{"model": "image captioner", "dataset": "views of escape-time and Newton fractals", "train_examples": 145000, "image_size": 48, "crop_scale_min": 1, "horizontal_flip": true, "color_jitter": 0.2, "cutout": 0.4, "tokenizer": "word", "vocab_size": 29, "encoder_arch": "inception", "encoder_norm": "batchnorm", "encoder_activation": "relu", "encoder_depths": [2, 2, 6, 2], "encoder_kernel_size": 3, "encoder_stem": "single", "encoder_widths": [128, 224, 384, 672], "fusion": "prefix", "label_smoothing": 0.05, "decoder_width": 128, "decoder_layers": 10, "decoder_norm": "layernorm_no_bias", "decoder_norm_position": "pre", "decoder_activation": "gelu", "decoder_mlp_ratio": 6, "decoder_head_dim": 48, "decoder_fused_qkv": false, "decoder_bias": "none", "decoder_qk_norm": true, "decoder_parallel_block": false, "decoder_inner_norm": false, "decoder_kv_group_size": 2, "decoder_positions": "rope", "decoder_prefix_bidirectional": false, "decoder_connector": "mlp", "decoder_tie_embeddings": false, "init": "small_normal", "residual_init": "zero_last", "optimizer": "soap", "beta2": 0.99, "learning_rate": 0.0014, "beta1": 0.95, "shampoo_beta": 0.95, "eps": 1e-08, "precondition_frequency": 20, "max_precond_dim": 1536, "one_sided": false, "adamw_lr_other_params": 0.00078, "max_grad_norm": 1.0, "max_steps": 4000, "batch_size": 64, "epochs": 1.8, "lr_schedule": "wsd", "decay_fraction": 0.3, "final_lr_fraction": 0, "warmup_steps": 800, "weight_decay": 0.3, "adamw_weight_decay_other_params": 0}
Rows from block 6 of the text decoder, named by matrix and row number. Rows with one number belong to one neuron. Each number is 128 + 32 x the weight over its row's rms, rounded and kept within 0 to 255. All counts start at 0. Numbers have three digits each. After the name is the row's rms in percent of the matrix's.
# fc1: MLP up (decoder.blocks.6.mlp.fc1.weight, 768x128), inputs 0-42
# fc2: MLP down (decoder.blocks.6.mlp.fc2.weight, 128x768, transposed), outputs 0-42
fc1.10 095:172120150060083137190148087156142213136108099172117126160162118090151094163180110110078121096102121202076170119108149107139122107
fc2.10 089:102114087172136113096127173098100063100107165059175133122097057169112117089096105162132138130081076100146102121118117221086142166
fc1.11 080:169113117147104137125139121075068181128142118133152126181148098171084152124199092125123144133079145165115080159146147093131161118
fc2.11 086:183174148091172158138081136177179061155126133159122132126115135136160142144130172134144133156174121107154128100129163122070118139
fc1.12 104:095157147103142078071158131131058151125175115130094178148073146135140089114105094175187167122153157138134142152103129158137154094
fc2.12 099:146115153126117156122071113129161033106113112114140138103127107072159166130128123184070111083130112148138124132193095138124098180
fc1.13 079:142112113117156068021165165016136141127164171119158179195119134169143110115121217108138134118092125115125134079101142125108110142
fc2.13 082:115153156123148130169110130185093124106077121137098087098144090102148129154099033163111153161134121183139112155177117154096145135
fc1.14 104:093139111050135094132060143096203153157118093113136154110055132086117135121109136174141198168118165183165143083122120099072174121
fc2.14 103:112112146109116108144121125140083127108102139181143154135180062126124147084160107167133075110071136183138070118120137101118107155
fc1.15 082:166112114087157124158130064130134100127099131063125139113097119113050133159131180202138124112192081124168123083133122087073140171
fc2.15 073:080104149172133152039133198128107119103142092133116126188142112153156139094116047076111139106104158085094125133111088162159129092
fc1.16 084:119107209186109164086061124170142122100159074125107180109106103135140114096139166127107133134116093190150114125150188153143125135
fc2.16 084:148108068049195081136188198079104161158119205133151127153167139191122162157147108155112154137190168078112174146144083090109127141
fc1.17 101:070095121121152087098153105172103131101158084127047137171162101183184092141076105152132122115120140120107082106109099132152158139
fc2.17 088:177098165113076130171109144089107151166087135110129113126087149060115118118093129098144122203131083173207110168148157139119115140
fc1.18 128:146137138074114112107130102099186137079088120172085145146088176188122102131127132213107083146067124075125067141128099120153139180
fc2.18 137:084119135162083115138129125094077128141185151126125122127209103101162140072120184091111172128126125172150169072082134125124111169
fc1.19 109:166148104132159099149153148142176130141115155162081127121158133086125144101134180173210140090084128098123137077143148139145076174
fc2.19 097:081104126117099142099091102138118112132090096068130130192190106196084124170147115067102133136143096136127068133157113077131143143
fc1.20 115:128158111106105106137086089117140076155105119128166108112102113136156131090106109152143170117122109191162095115215153127078087165
fc2.20 127:119127130137152140111133103120134115117152169054122125168138118098080150173173178094127081146129173044139176178123115163135135153
fc1.21 125:139087116120125139124140140174132156108189106152155050173150175176100130174128103158161137089115086121173114160197127048126164164
fc2.21 116:145155141142143113126126124093131100204128210146126189127119092106106188144122131100094103137092138178128120102086189244131103115
fc1.22 081:150105078127153171113097130086184206158169161080092096192080095100133135210182105159115135081107123152101119200093102121123135175
fc2.22 090:076114144086074112125131093157148060198112102083116149155161104094124140095093164147155116129141131098131123092187209128116149071
fc1.23 115:181072162118127099101108105103139144133140068084108100130161149140121119137109181137112103110139106164135160107156190118118104143
fc2.23 110:069132131118074197146151112078118128112102132207137136124105085147134143141152128091231155156147136146130076100109099073097141142
fc1.24 107:126145138098160158083081076134173161169106113112101124162156058164144135051171084137183113166097095171141073103111129167089140133
fc2.24 112:161135128135117112134161150070055120118150117184107174094111152098115122172096164141077144123134199164136136080115087153132139115
fc1.25 096:165126187125103105122136104096138106158161118139101181112097133094122140063124152132098120107093114122097145172156133135074147105
fc2.25 096:082146098088111163130109129128157113114136142130093114128181157149143122147159101175126175089128117187068104090150111088132133164
fc1.26 118:098117200137184154124121120094156096173127128159066124199115171082147152169195113194176121190096143127179118136163099145115175168
fc2.26 109:154127046095098110141110132089093095143156087173182141109158126126095088061056125189120177079134168140121127117159126046136112136
fc1.27 124:191113154064060139189152181128148153119112114068136108184137138172109137168117121150105108100094077150136104137187069140143104127
fc2.27 108:139090161125103166128165148134137100074197204202136087166128139114149118098181150123133081141149115179202177216130124151144127106
fc1.28 111:154132218143168103130104118088203160168147116110115138110146158115162105121100092189086191101132157172171180167095098129081169175
fc2.28 130:091148176092140115076114127068125191094203133202101146095158125136111117097113070141160132080091130132155112136118100114182141166
fc1.29 065:205130161106127106081133147104114142164152125151117162188119148111126196150070131078144130093136136124077138086096144147108072101
fc2.29 063:113072117165112161176168105166188147085114112147155141114173086132157073092155101194105170165133173136155123129171161074148171138
fc1.30 102:115089127117106107160135108058133124079135153147089107140161108109089133088118117084132110146141121175121076136134124120131155141
fc2.30 095:114066101086133127104111142145104110121077129084183158109115123175125102137136114193130142115129043110132132132186130148092160135
fc1.31 083:164110137187116114177160113098115144135138144113082094116188153104126166141050080173118159110112196107183097131156159122187122177
fc2.31 087:127135119093134161108105147155137142099172053137161147133087087134116118141139152092168050113123068116121185157074084148106127127
fc1.32 109:146100131083143112089162161100151149154181101126153067145166096198135151166075146133148165155106164168088119160121139084085092165
fc2.32 113:075140096184117208103116062113137100168159144156122166101107139066164168096138108148144079121164088112126144176143157092077121113
fc1.33 099:160180113121097091104091152087159112168098111128103116132157115119158142191112097064084121106099068147173154091127156108131159122
fc2.33 089:143141134130136171125102137142085155092140154128118186174095104148137151055122145182098157116135172118095121185129121162122123105
fc1.34 090:101087090097029172145107169157083162116169128098076123170105159098178146110103145169098144130115077109113108132172116138035125149
fc2.34 082:128166111056166097102119136120174147130072135153182090148124093118139112075141060072086110129114090145144123146130144085151175093
fc1.35 073:102071121073153164045167190098136139134155098094093149141127098186092130112104154117124132116075183161134106189105153073071134164
fc2.35 075:174134112151120128192101054132099155129092116201134094120093143114138140146176106163128138151175099117100069098179176138117125104
fc1.36 089:148121120085135123147172082048198128140108106153104140168134159061110112149121148129064113117125096190090103121151098160124138157
fc2.36 086:134085123151075157148114187189105139150161122118152115128104160194138151076128158133154156150118104080165174114108159083088111151
fc1.37 160:118158158154107161096138128165128157159152113210140112139136101106143195113101188156080129083140149106121131151206082107054148099
fc2.37 189:122118122106175116157155110143123176095140085098093164140117105158146090159166057097119130112107134135124133077069210116198154118
fc1.38 068:155113105083124087048114136112165135106109141128096141214164126096117116156154140134143119153093114157078063077117147111095116184
fc2.38 071:105165138109130148157124131146155145116128103098086127096060120126118175063113106138105036126162101076122123160123154125142149089
fc1.39 096:101100098084177062122145112115105141157076109162094071168154139133099175149174186122099115097150111131168123146120170128082068059
fc2.39 092:159104172175130193155149142113169119118149142081116156077079170120178090095119081099123126130099110153074092093118072091137155166
fc1.40 082:132111142090107075079140162135135138101097152122122115185155098116102121139121166141133131052121115138145083040103154134135136093
fc2.40 088:101135178142179146136146116168097125167162137105082138066056107114124148142160127114135166131102134137095160159122117117133157147
fc1.41 085:156091092153150165074131106122135180156201126079120123230152099122109147127164176131122173091106124130145070159093136096105153160
fc2.41 079:126165112127140124207149189138213063188117106152119140081132109121170108143101125135159112197182154166146120147153131099090132077
fc1.42 093:131121184059155148113051131062108111131108128062109176124138109130193135104182116152144133166085139156172101067076086107148156113
fc2.42 093:113055115137160139122104119100113166110103092191128076133082093153112125109076184155139122112158093177135130103152069103107169130
fc1.43 086:119165118086134144187150121192108127185105102162196108163169119142131176112155126104119147132123116112205178084152154108153087111
fc2.43 081:147046131127108101055141079094131141063179178106093160098104083184149074150077165119096109090072147092121114143104107143133144169
fc1.44 091:203155137102146135058112139118135143131102115111114187109142077158102131126137149134111133156089042098116075108081054140133160074
fc2.44 081:123106115139162085131162155114102157136087153158066066135088151108159156118063148144123164152125192209133133109177190144111127166
fc1.45 080:140092106145088130106142142116072166148152155114122144127155035141194152102149174134098142142091107092135140109157204112154144156
fc2.45 087:152138111108185128196138147111165059137099086116120177189110194129075109157111161108107164176190143185157166118153082150066148090
fc1.46 077:128087154135117163141158120161142126172154079094125138190178115090183124179154144162110089109093093100149116199103072101121119120
fc2.46 079:156187119143115104093148138132078142141120179178159098093060154154124127091117187124097162165115146181114143094118229140177144142
fc1.47 070:126054108143081072109119087140088124095086099113126172192160114145190131160138137120102092164054100174144084123145185132086096129
fc2.47 064:178145151132176176136169108142136159141165138068105113091090122103065124155144083119112108097167075099107178161108125105165188131
fc1.48 077:110151123129198086121155105100134143141182174218096139157122130123148095128128139153134158149103124155128124110049181086147148150
fc2.48 078:143085148183090112143095140152119154095085130054199178113184113149101126094122079128118081095137134117102133106169084183117109097
fc1.49 083:103104080139099145078136104097160112166140106181106121143111126111138153135115170182089077118114113156144179144105146156100138165
fc2.49 082:158129188104156158201115175137107133089125154109161125114115124098093101142182095084147138153159118117079109072148140093100104110
fc1.50 085:152089068133121149114132109147143085138097082107073149153203104127177113111115132181154085149142123129196104152149210113116094139
fc2.50 083:126168140117171114112134136103100112158150128167206168099073142147065146163171141115065133110110120131068180134127068147116170121
fc1.51 084:133109115055089157133176175165162176084136145127125110148113141140133104132141118165083107068135106133145135111140121132114130152
fc2.51 079:150132168167197145132119126089134077145142150074151156158152079091141132137143134112085125185098153107065114145148149111160120086
fc1.52 077:182106111089146132156145054165114138162143101123078124133188120160125130168149157136149117132149137156137091081085184166136141136
fc2.52 080:129145162149106124111175151086150110129119119096165167091081142126113145105079105135094140152132151144161120185191089191116112172
fc1.53 093:135076112124026149116158084086099134192106145164092118134092117085098191127155116155149101097094138158161116089163106098095061131
fc2.53 101:060158140119184130089101121142149176063126136096127151113152136118144041162114080124130095166151125151073104164088138088131135077
fc1.54 116:113063081101066078150111151068106167131106131109127082182173103104138101146127140099097149118106110155151138116132113143152179100
fc2.54 110:113122085086158175146134089175110167123115092125175144150063148117147100098129096161109159105123119097147145166122149138078119143
fc1.55 088:151098133164171091125145110052171124163174138177103171155113113127115127092096140147108168076130144161118100111066126092174139137
fc2.55 078:116101118094102105116098084175077157100064112158187089083154149118120132099150141129126120150106103093128158145150126185108140135
fc1.56 108:134093089140115150147123162147120153127156141150161163107059146193167100106075165191091101179097125093135136125124147135087133124
fc2.56 107:107119144080155064069127109097147080104140128131125059133133118141111147160130118123096075123107163092132061156156127152134166154
fc1.57 086:091053141107088174101166153163085104130186128094112157134118172118111098092112144172141116086156154113163116129176104120090160100
fc2.57 083:094166103093164105129101105112197163176051182183170145158122112102146105166177158119087147184119150152090124134101165111152100170
fc1.58 078:191111087127072150133166124102190164109154122125111090227172127112161114122175174200144123142123151179155098108126118094052095152
fc2.58 079:125182177175177131143125199173107154149157124112097065172069086143135156152078135097098133146194110166156167135148168117130135125
fc1.59 075:134135126166089138115058065102196156086165129136096157146105123112149116127124159120107122121099152117160120143143116119138125146
fc2.59 078:131101125121133125119155175115078107152100126159132050128138130074153142143126056190122138172171086148103181127133133143121136108
fc1.60 103:146137088126157067124103129138144101216161144120153112159136087145140148110125108151117125123119106156113172135177178090130084157
fc2.60 101:159113110145085169170176123155135140116133118141119094099130158147162079140158169121172082099124090079165082121081076089093211112
fc1.61 082:094137091126102143108095130114086136083170142100125132117174072137154108159101124136152128112106100110152160106091160142164149126
fc2.61 094:117112128097156081109081102111165105134044125139120106144098124100087141138156101134120107125096114168110111186186080146079113161
fc1.62 095:088119140105138085147102138126131098188077069160137148148116151128134105168086168185102118128131095218143127077139136123146146112
fc2.62 106:143079123177156152123155162150116184097114150130160124146134133089133140130114102095156135132132153085145126190171175099150157151
fc1.63 095:136078130169126098172082117103139152118143159162116138152121133146091151113118171179104139115122115090158109103188138099161160155
fc2.63 093:127177155111144149085192133211101153119138073146105119133141187099145122099157114093111088127119122188178149129105116138091120104
fc1.64 107:140178157094151163115109151126138189122158106133122134120181072111187115113089121193105214133141139121139122147137111139135150157
fc2.64 118:113177149119089083055136122077141173177195108158097142081099152108142110118104123109122138070072180169151099093145107090192136158
fc1.65 067:146137122098172103095133139046167111147146092117121143159151107175079154113167185109118178150114139134133092138155149103154137132
fc2.65 073:172111143184117123156112122208087170124141159183136086113106199116182137171088134168147170136091157158157162123197101149081148172
fc1.66 124:093101150078153101131158135145142129176060095101065135122078209099113147121126129116147094134147120164120149136150116218123155177
fc2.66 139:165176139146125121118124150084075101108101184129178088110203142169123128148114135102166074178083115079112158107174150080141107133
fc1.67 089:184091194129126134112156133120093169158089158112101145140148128090111163144096131198130119091080087116141156159190147046120137133
fc2.67 079:140127096087100126111139098140157179115122098202095112134115147170158067203138162085143124142126101093135126119121141208141085124
fc1.68 092:190139144107153104144147172098151118098157076085080102133119128165122152182126140139107112122130084167173101146137101124123145170
fc2.68 087:133143141133109132080090075150086125158156133159140087103176123105161046060118132114126142129120147106129120066072114149159165066
fc1.69 105:157069047120122130129117138085141120151098133138108121159096125111164061053134115141146137077137124107184185114109120110145187095
fc2.69 110:142088225125156110146102079180069129071137115120175097149149138056098099128092125139170150081064128090167173121144148159138107173
fc1.70 086:130103102108052128124143100060163065138056165159104106195103067107097136148078123153163095135044073123138101164082085075173165134
fc2.70 081:119146176110149121085092125170101199142190089083099174038111186131173098120158072093123087139161146151153189131177197120121095137
fc1.71 110:151173175076152092107112150189131134234097092115112144148137151102098084115077109159125150097098137118114012073096147133134121147
fc2.71 106:109148043092095151122153126040170106149078055159127120129164073112119125125096225103093114163141076119135100140195147095085149118
fc1.72 102:112218166155154141100105154104168176162181110116097113122145102094103123149127118109161151116145173150150129095136122107170074135
fc2.72 105:144081086095098146155103116156131108131086087152150054191103173157204135154140131123152136108098144078118128120170150152097121176
fc1.73 065:153078122115157102072141090150119138131076077130125115182161113160090123182132113108169131118137162179147113128109114094061103160
fc2.73 062:160100178125089153166085192082123137151100116123147172083077136115169173114121157171138150112163133114164164086113137157187134127
fc1.74 087:105100162076096072131112140148104103182116078142071097120132135129142130090149162120106067092134106040155125122110177123096126108
fc2.74 084:149113102140153135134147057067113099110129140127183150109135122084113095181070106121100166139050125205076112090118070126104089169
fc1.75 083:162155167109125131097157117077162104175070158106135073162087148151129145157156174168113126093114123143165158036153178115158151188
fc2.75 091:116075122146097151170092131103093053095159057137101150163168093129152100139156121093142131161178114113161172105129114103102114086
fc1.76 111:095073137148115134097061093070145150164184069105103119161142086129123158088137057159179065123163125120136071146115165117080110177
fc2.76 098:137167139055089119151128174088115115155122176138130137071191117118138076124103164144103155170105110142168169064113138061106099103
fc1.77 077:164130136123127085101133123147147139114186172134093135124131146139098141190094081209119121115105118184125134060174166138101149094
fc2.77 085:078200078133122163182095160064125138157069101153135136161179142124140127100139117134113122121130135106144114169071149076155119144
fc1.78 104:117144127160145124112162197107151206084089158146126180119093173159137052186092113174154133109145123151131047156173102113165132203
fc2.78 101:141110183090151131140112070115130068165127108103099133154134092037108176087124130137226124108143160140177188110068153118124154132
fc1.79 155:120121122118126098061135177134133154125083109129131141147103120082083092136104105112102143097119121140207097086142133141103101123
fc2.79 148:108163079106158091126110125122123136134115155164122116106170130153153129086125175149099110162200077109078107135116143131131190089
fc1.80 104:151108167118104072103165105133113114156151164148161196166122157111134163172088146132129068173158145142175092138153133103141140088
fc2.80 111:088145130119133162134108135089153197099136127122080109147068174184163069144220154069107131084103122131086134071076158028119121117
fc1.81 083:130126105110115108106172154098123128151135165140112087156084141131161141154126164149164111121094140172097123089140174128136155204
fc2.81 084:193098173184128159125097094140123122109117099112119207118165119154099097116125147134150123106212170114176138146150091117141092085
fc1.82 078:152103161073128117098129203154115140154142121110078165233150109115097153184129142093134064169046084157188155130097150115110140145
fc2.82 077:130163103137133149160137106116152160107098135146152146094140126141177117109171103150056166045160143132039120110129156131203116109
fc1.83 111:117101122072133123147093156099128185173128160067169120143127129123184094159203113148104170109062130171174154143097146102127103125
fc2.83 103:165173096153100153128075139170137144145132168165092099104153135110076115083110176084124067120134090087133101126121150165158144160
fc1.84 138:118098128120107074103125170134174090104156146127069144153117138107166137052107085111095152109112092140116088093094147129163100169
fc2.84 142:100132137167060101106147103156169131131131126146139132102174189134167061156164117132083077180094159190139183147125110156130137141
fc1.85 078:100078100143147033111155105114115090121131073113122124175187066062137138120093106120070161121114104133125074142131144094191119152
fc2.85 075:151196164099130210158146173187143149124100136161148130115081172181130178155175133160140057091128115178160154110110180103019170092
fc1.86 081:166123079073122073094139088143152125072146137116038103140190078130135101139130128126089149171133069111121135111142121086114069096
fc2.86 091:136110105155133164155182159110132107198201070135147141143058150121175164121078145149111070144161125111113128142109149124119169133
fc1.87 109:166129084107076115153158165190115055114093143144120142187085110177120144120162167176159083191107085146144102110103123133155115111
fc2.87 109:113162149124188145092086084074128187148152146125125140071167164108152095130137059115109172076150139094121144185154114123104148120
fc1.88 066:129144154125173134121152095134138184140131129108125087087131126138137102150062088143100105113092123103163139155153150067146117180
fc2.88 076:132106100144092147099064110095131107068162141153131131142117102181099162057179139145156113133087082151118128148125115116081105094
fc1.89 084:171126176113128123151117174099150078142114170119099129152131172160118060200124148110165089136092117172165120145147081115115117141
fc2.89 090:093113059091106139119101111161113156149110064120128134114089091145124194061057079181088202153134104145092148113178140136161101095
fc1.90 091:122161071057154074112089143099165110108123161098135114145064080132201194167172171138129173175124115172152090142115157102162157193
fc2.90 088:090066143121118143107135126156129072113107139088093134119116113160114094112116127125138118090100115088097167145171125142082048111
fc1.91 089:115143130108113108084136073165116131114153154125144096150173111160161178091179121112164134159131154135188096139108114109111138156
fc2.91 086:142127103135212139140138193063158087159117067122177149101098147104134054137092157131076104151135099109100167109112119141120090141
fc1.92 119:119081169100127097106178101133145119119184108154138131139172191104116190143069172154110115156100128091172106102121192152135128123
fc2.92 111:141186103151096144179095151153178132145114110140114122135113109148156106116164082094183159113187161151087139133138062101108153131
fc1.93 116:127104157118195063136116094189119187133201168167062107128087110138136154130108089094142120146133120111139158097110124073176101195
fc2.93 095:149126131104080143128173130099132093119063108145182114138166171101132105133109130195115131121159100183102111138141115222142105086
fc1.94 098:192098112189128098118166107146134041149119137150136112137157094113138116171071090180113135101085148170131109120080157127112189160
fc2.94 092:094137135087119137077121114118152197134147121057086186121094155129113113089128133076159095152144116128121164109143113052120067139
fc1.95 076:071128196110127141077096109094083076041155169075058101117141148109096153100099137132131058149149111113112115109068148110084124180
fc2.95 076:117090102118134078135111144155128129139049137125231120137098118127123114059131093172138155112128137120122121129167131091129151092
fc1.96 092:105100114099121099103138094119173116076129103078061094156129124106102154122066167187139090087075075149201135118141125092102180123
fc2.96 096:113121128121073174101074092112122098203121119124155140109167166153168083111188084083068131125137099085076116141126106126130090165
fc1.97 107:187156131106089151123118150125122113165135114103129152220087114094133126107103103159147125160153069133144210049137156121160140104
fc2.97 112:120125059155114103187162139126134125140150085126106110078176176145069142131174076133110089126123142097086107141126137154097061092
fc1.98 113:147157151100147156150140125100142121130134121143147135194100068168187118157177122162116146108143097191215104127102224112142126098
fc2.98 110:121107151141130110070089177121146171136096146139083137111197147201119185155115113106171177116150137103152112162137075148121170103
fc1.99 093:165101118184120077073084116077154166136135097104146132119115179109085128103111140159087055148118144128136144139125109120132162156
fc2.99 096:123044148064095184155179136122068166143073065155112117103106164114119090086138130131091173140135114129143115108121134133108153139
fc1.100 095:167106138136120160110151091137155122107097085201101131119160108104094090160109056126142108117094171139194143101144207141152149118
fc2.100 092:131135119128146112115148126143129138148154139096166181101119140131123136120165167125154106115160063135087176098125125175125064105
fc1.101 084:185147153136170159065129115111108154180147127155075164118171108138186142177099112136102160170085102171181125131107140152161164144
fc2.101 087:122101129119086164135104174122179120121144116162138057106081133139148163142140113136127160079116175139119077124115111135164120099
fc1.102 100:141125103106137073075144114138138156119179110185133059174109186164139117136121084164117135077110086143103117136163088100131136173
fc2.102 096:158153126110099117155121128099117074138091108071066189105159100060095150079106119136129106154181137077159128102104195150105116066
fc1.103 130:127099095097087140050106111094159094180162121158052104141084126117152129082154080134099103182082123183160112076094114131096102143
fc2.103 147:083155105147129099110150096145159112144064135130107119109162194146137048162110131107138133131089130134088126091114162119152113141
fc1.104 100:166116125095140142114134156151126108129126100143134073134174161096108184188111139145113115096163144122165106110134122171144103102
fc2.104 100:114138163174091132174136095117135166156105127069149158185094122169162107075150141148121184201097137113129127125106148077069170141
fc1.105 093:099106079119182130092120205107159188142135082177098128143128144093142102097128084142118153119087115203058085082059172097142110121
fc2.105 081:147147143106048092061078093142137086162100187064145117181178140178123125135112118101114109112148126113166168133214081107111116195
fc1.106 126:121099077111103053110134141157113108136171133142165138105093085125142133039083202186157100158093117088172000099111113109089187135
fc2.106 130:075194123122126132084132140128156115140121134122115117099100134111074114195146099141148105139127190093124104124162158082117111222
fc1.107 137:124096133133238116079090175129093148079143120041130122137102195208108150143177126137137134113091095148163123108152192106111068125
fc2.107 134:187170169148168122161115129132110147199145122140151131108096160103126115116147154177143122097108093176153142127178176144106089141
fc1.108 123:142065121125110114099167142105101175106100116185096188156108074135068128122161130133154147131105130088165104099142093166161147132
fc2.108 118:094134116101156172150142133133180129129161145127086171147104163108114153083141153103061124123216100140156189179167089091082102114
fc1.109 105:152096117101126106089109097062205117169143133143107094172143109120150107132138136213124135090137123154222101153117148084110149079
fc2.109 105:076141143125098105181083127184082111140136097056140128155098141088087124107087068118122154103084129117052184081136124114155120111
fc1.110 081:158125095144177064106139227198165164130061130113125118170166086126158151150081161131096185083137123143112131107105160097146112084
fc2.110 083:119150152138089144107128053085048144108156139104130155144073088105145102127088152103067116095132100103140120096122071131103132187
fc1.111 070:174120106152147160144167155139154176081086106091056079139075155133167109114125142182144121058101159144112110146131096067097087133
fc2.111 074:091099168125107146086072119125082109170135148136169215199163100109110132066099144098121138209093104151174136112119169136171185105
fc1.112 079:185117145095123133125189127178127148135169097120145103139143113136134137109114149134112127119133127067094148112151115060083149153
fc2.112 077:144110138193159125146091114082149097101100107155063154176152146116117170118155150093098117087154099168131097102096181160115111141
fc1.113 105:181083172121135096125142106051188197115117083120107195141092166148137113127118155169067146147100135126208092173082144124096138108
fc2.113 128:102098144075123171107096099126150139150087119085120113145124080148124141072098183135047154116086125104124120176198148146089147110
fc1.114 097:195121134079103099107128100136131153149109120136155129144089085182153106145087118113162067119111055052159105168114098065104194157
fc2.114 099:070033196157156145123121100097132085147132119094056144174132129079141137114154167135133143129102122223095175129129142163121091096
fc1.115 100:158187141117164168080116173135118145152113139137113184121098158091153137125135138179189139118141107149133125094112119064185155189
fc2.115 098:093084110136084052128098083137115112130139105150141131137150056172111169126119122133089108080110132133144133121166147190074137092
fc1.116 129:148125142043125119081185115147141137150137101181149176140114111119123078158104151128112100105176132086143119111131139138172145114
fc2.116 120:129104093181118107084080150164172180150191109184104120176153140133174138153159176156175126159087103168166113061094104070117108110
fc1.117 087:166094128116144165095091179132125126124157167105089144155091103118186088206122146134164110118125150126098114094095128139150170173
fc2.117 091:076164160134130102140095087143132116092095111106138139128141106114126161127136078113097139128107097160144127174186157048138130126
fc1.118 070:161117155123094107093123080131114172084121103140131081158113121097172135148145104171162089121150094109187115095177133148177122154
fc2.118 079:118109156139216122146102165146138079099178112157134202151110137168138130162066184090131169100134184180096150163110100122126130181
fc1.119 106:170140110164147080147143105118143099152111130101110148147115090099090118132114175124105079117129063132093099072103153097117114127
fc2.119 088:104096121125085170133153095124127154126166115107143091138127125132130123134113087144119163108146134077165168160178131118104144112
fc1.120 058:124129137119168124127087092167091092128143116146104135152137136164150097181198155198141123108108126143121149117138148103141090081
fc2.120 067:133127094170161148120195139071156174158131167161182100147134138114110132142095133131172149160110125118140125136128102187079161163
fc1.121 119:110126146117101134093134152095168152102137140178066164131158172112163124100097145119157141157141100182193094074116059105126105100
fc2.121 123:123108096147092122114153158098161145188174107136144120148111123132138089099117070115079050167152120168165162117102078158127125128
fc1.122 084:174131091115100089141127090144059110125085144057162135181118137103095144117099169174129097177119087140120086096154116095096147069
fc2.122 080:093111132117180149114074119102141094150128105180103110099192095136152088125129102086121157110148117121115116157109086158128147188
fc1.123 096:101153184141197092092142128103138135175101107110134134128120115132070136136111140155105115085123128141080125121073147086142094127
fc2.123 091:168072071137116158125104117181117158080062119081118102146122146131156131112117141122159119160111129154126113144196120171063149127
fc1.124 144:105100148068094141129164177125130141124071128092106069161059130148145132129085087130101108162179152194150124162200089181091123110
fc2.124 145:081084125114050146140115086129089069098087107144115121094178129184137134162166138124137109122079139124144105146143122146085091079
fc1.125 086:154081190103124094152126128103093086252104130151139174194197174101115117170131116172120159130131105100134110163149126141139120139
fc2.125 084:108198124196091142106122129123172138097125111114072089068053078121090138141080170158158129102125135150126122107126118135118161106
fc1.126 146:112109078069109154093144095199140107123142107131107085193118117158120124079086108108125141166146135132158093130145101104052098154
fc2.126 159:118152192131097073121117101092135177149120138187128139121220173187185120116153130107142114127124136155145139086074088151185163129
fc1.127 100:136100156080100100094082077172161145099130135120058127115099090116134134141093140125141101122119114170139109032128133057080105062
fc2.127 116:091142144151137123196171157106096096149117160102137098108166142139122089115210101112129112145085128115072144188129121146130128156
fc1.128 122:147124095100175128176146131094089159125122077102162163157120133178108129174089087145171107118076093121122053095109208156090161137
fc2.128 113:089093150141145127097168143174128078167112111106123133152071171045170094105105172137071152153090162112153159084189123087186141164
fc1.129 087:160137097122147059145146101107125158146168051081100101135157087160216169151163138138126106119142109125172105086118133188109132153
fc2.129 075:193118105127102136045157191138120120128133180118138112077087210083063070154129088110083139121099135165097143140103103089106103154
fc1.130 116:146198126141192107123114081049121114140179173148155162110131114115127140143134106148090127128138061119125098095116133061136091139
fc2.130 103:112053123068098112110116165127156145086065155139086069119123170119146101116097076112158153124134178109129170171100112175096163061
fc1.131 129:085124183116168108121134149153196149163136113100133141166077122079117081158133124130098138082130101140192054121164121178102181144
fc2.131 134:121162081134139136144129130123137116097127108197113160052160108129109143159153138126132088179106162115100100126137136107149117126
fc1.132 118:182093114192167100130142088141164121112140188094104085146159120116163140162107116189106168090124130095188134115189153138113158148
fc2.132 110:110136133103083136108127164149141133147137088182138163149061150131102132101147121109142103167092143184060111146067143118159095113
fc1.133 081:120102133168092068103096094089092133164102109184146123164135099063164099124125192089136104152130121152203086125097068106113142143
fc2.133 079:190175126096204176153153242144133140150157142105100100098110120171142166181118113158130173081131124097089072122120160126116091118
fc1.134 094:095087127116150133131150176162120124133082122099119138149132168163121061126080170136125153115103093116165102083174122126095085183
fc2.134 111:167129124201123094099127107127117089120183201086170112159095094074171154176150140172193163119170103126130130199154067163129151181
fc1.135 084:120101138164147119129092117109143142113081158097076089190203181135134075191151155136099116135099130178155140111111146118097135101
fc2.135 085:174130166130073122127175091155101081184192076122076117104039100147145157095118104179135201112169125078151092101139105121176170165
fc1.136 092:103128060124109048136110116130087102185132065129196097166124090178172186076130164173120191132120149167128090142149205102140107126
fc2.136 096:146119157118187152149131143157180152164146178063069155111171149064121110181135166082119055126138113096124128103089062163071154127
fc1.137 082:186095165163117099104146119159166161118145154155129166146149182079103093095126129135123169189085150185150119133083168172057130114
fc2.137 081:097137147106127172148107151102126106116111100087098046117101067138167123081112119120088130122202124088127115080142082092158119177
fc1.138 093:161060076161134134078112175152116088156143121199108151166096127088121138161118106130103122115120131116104082060137104105094131180
fc2.138 088:124165111128110113209184079138157184140139137099166142108157120137140114112164162132130141151225171200162190111125169148174131089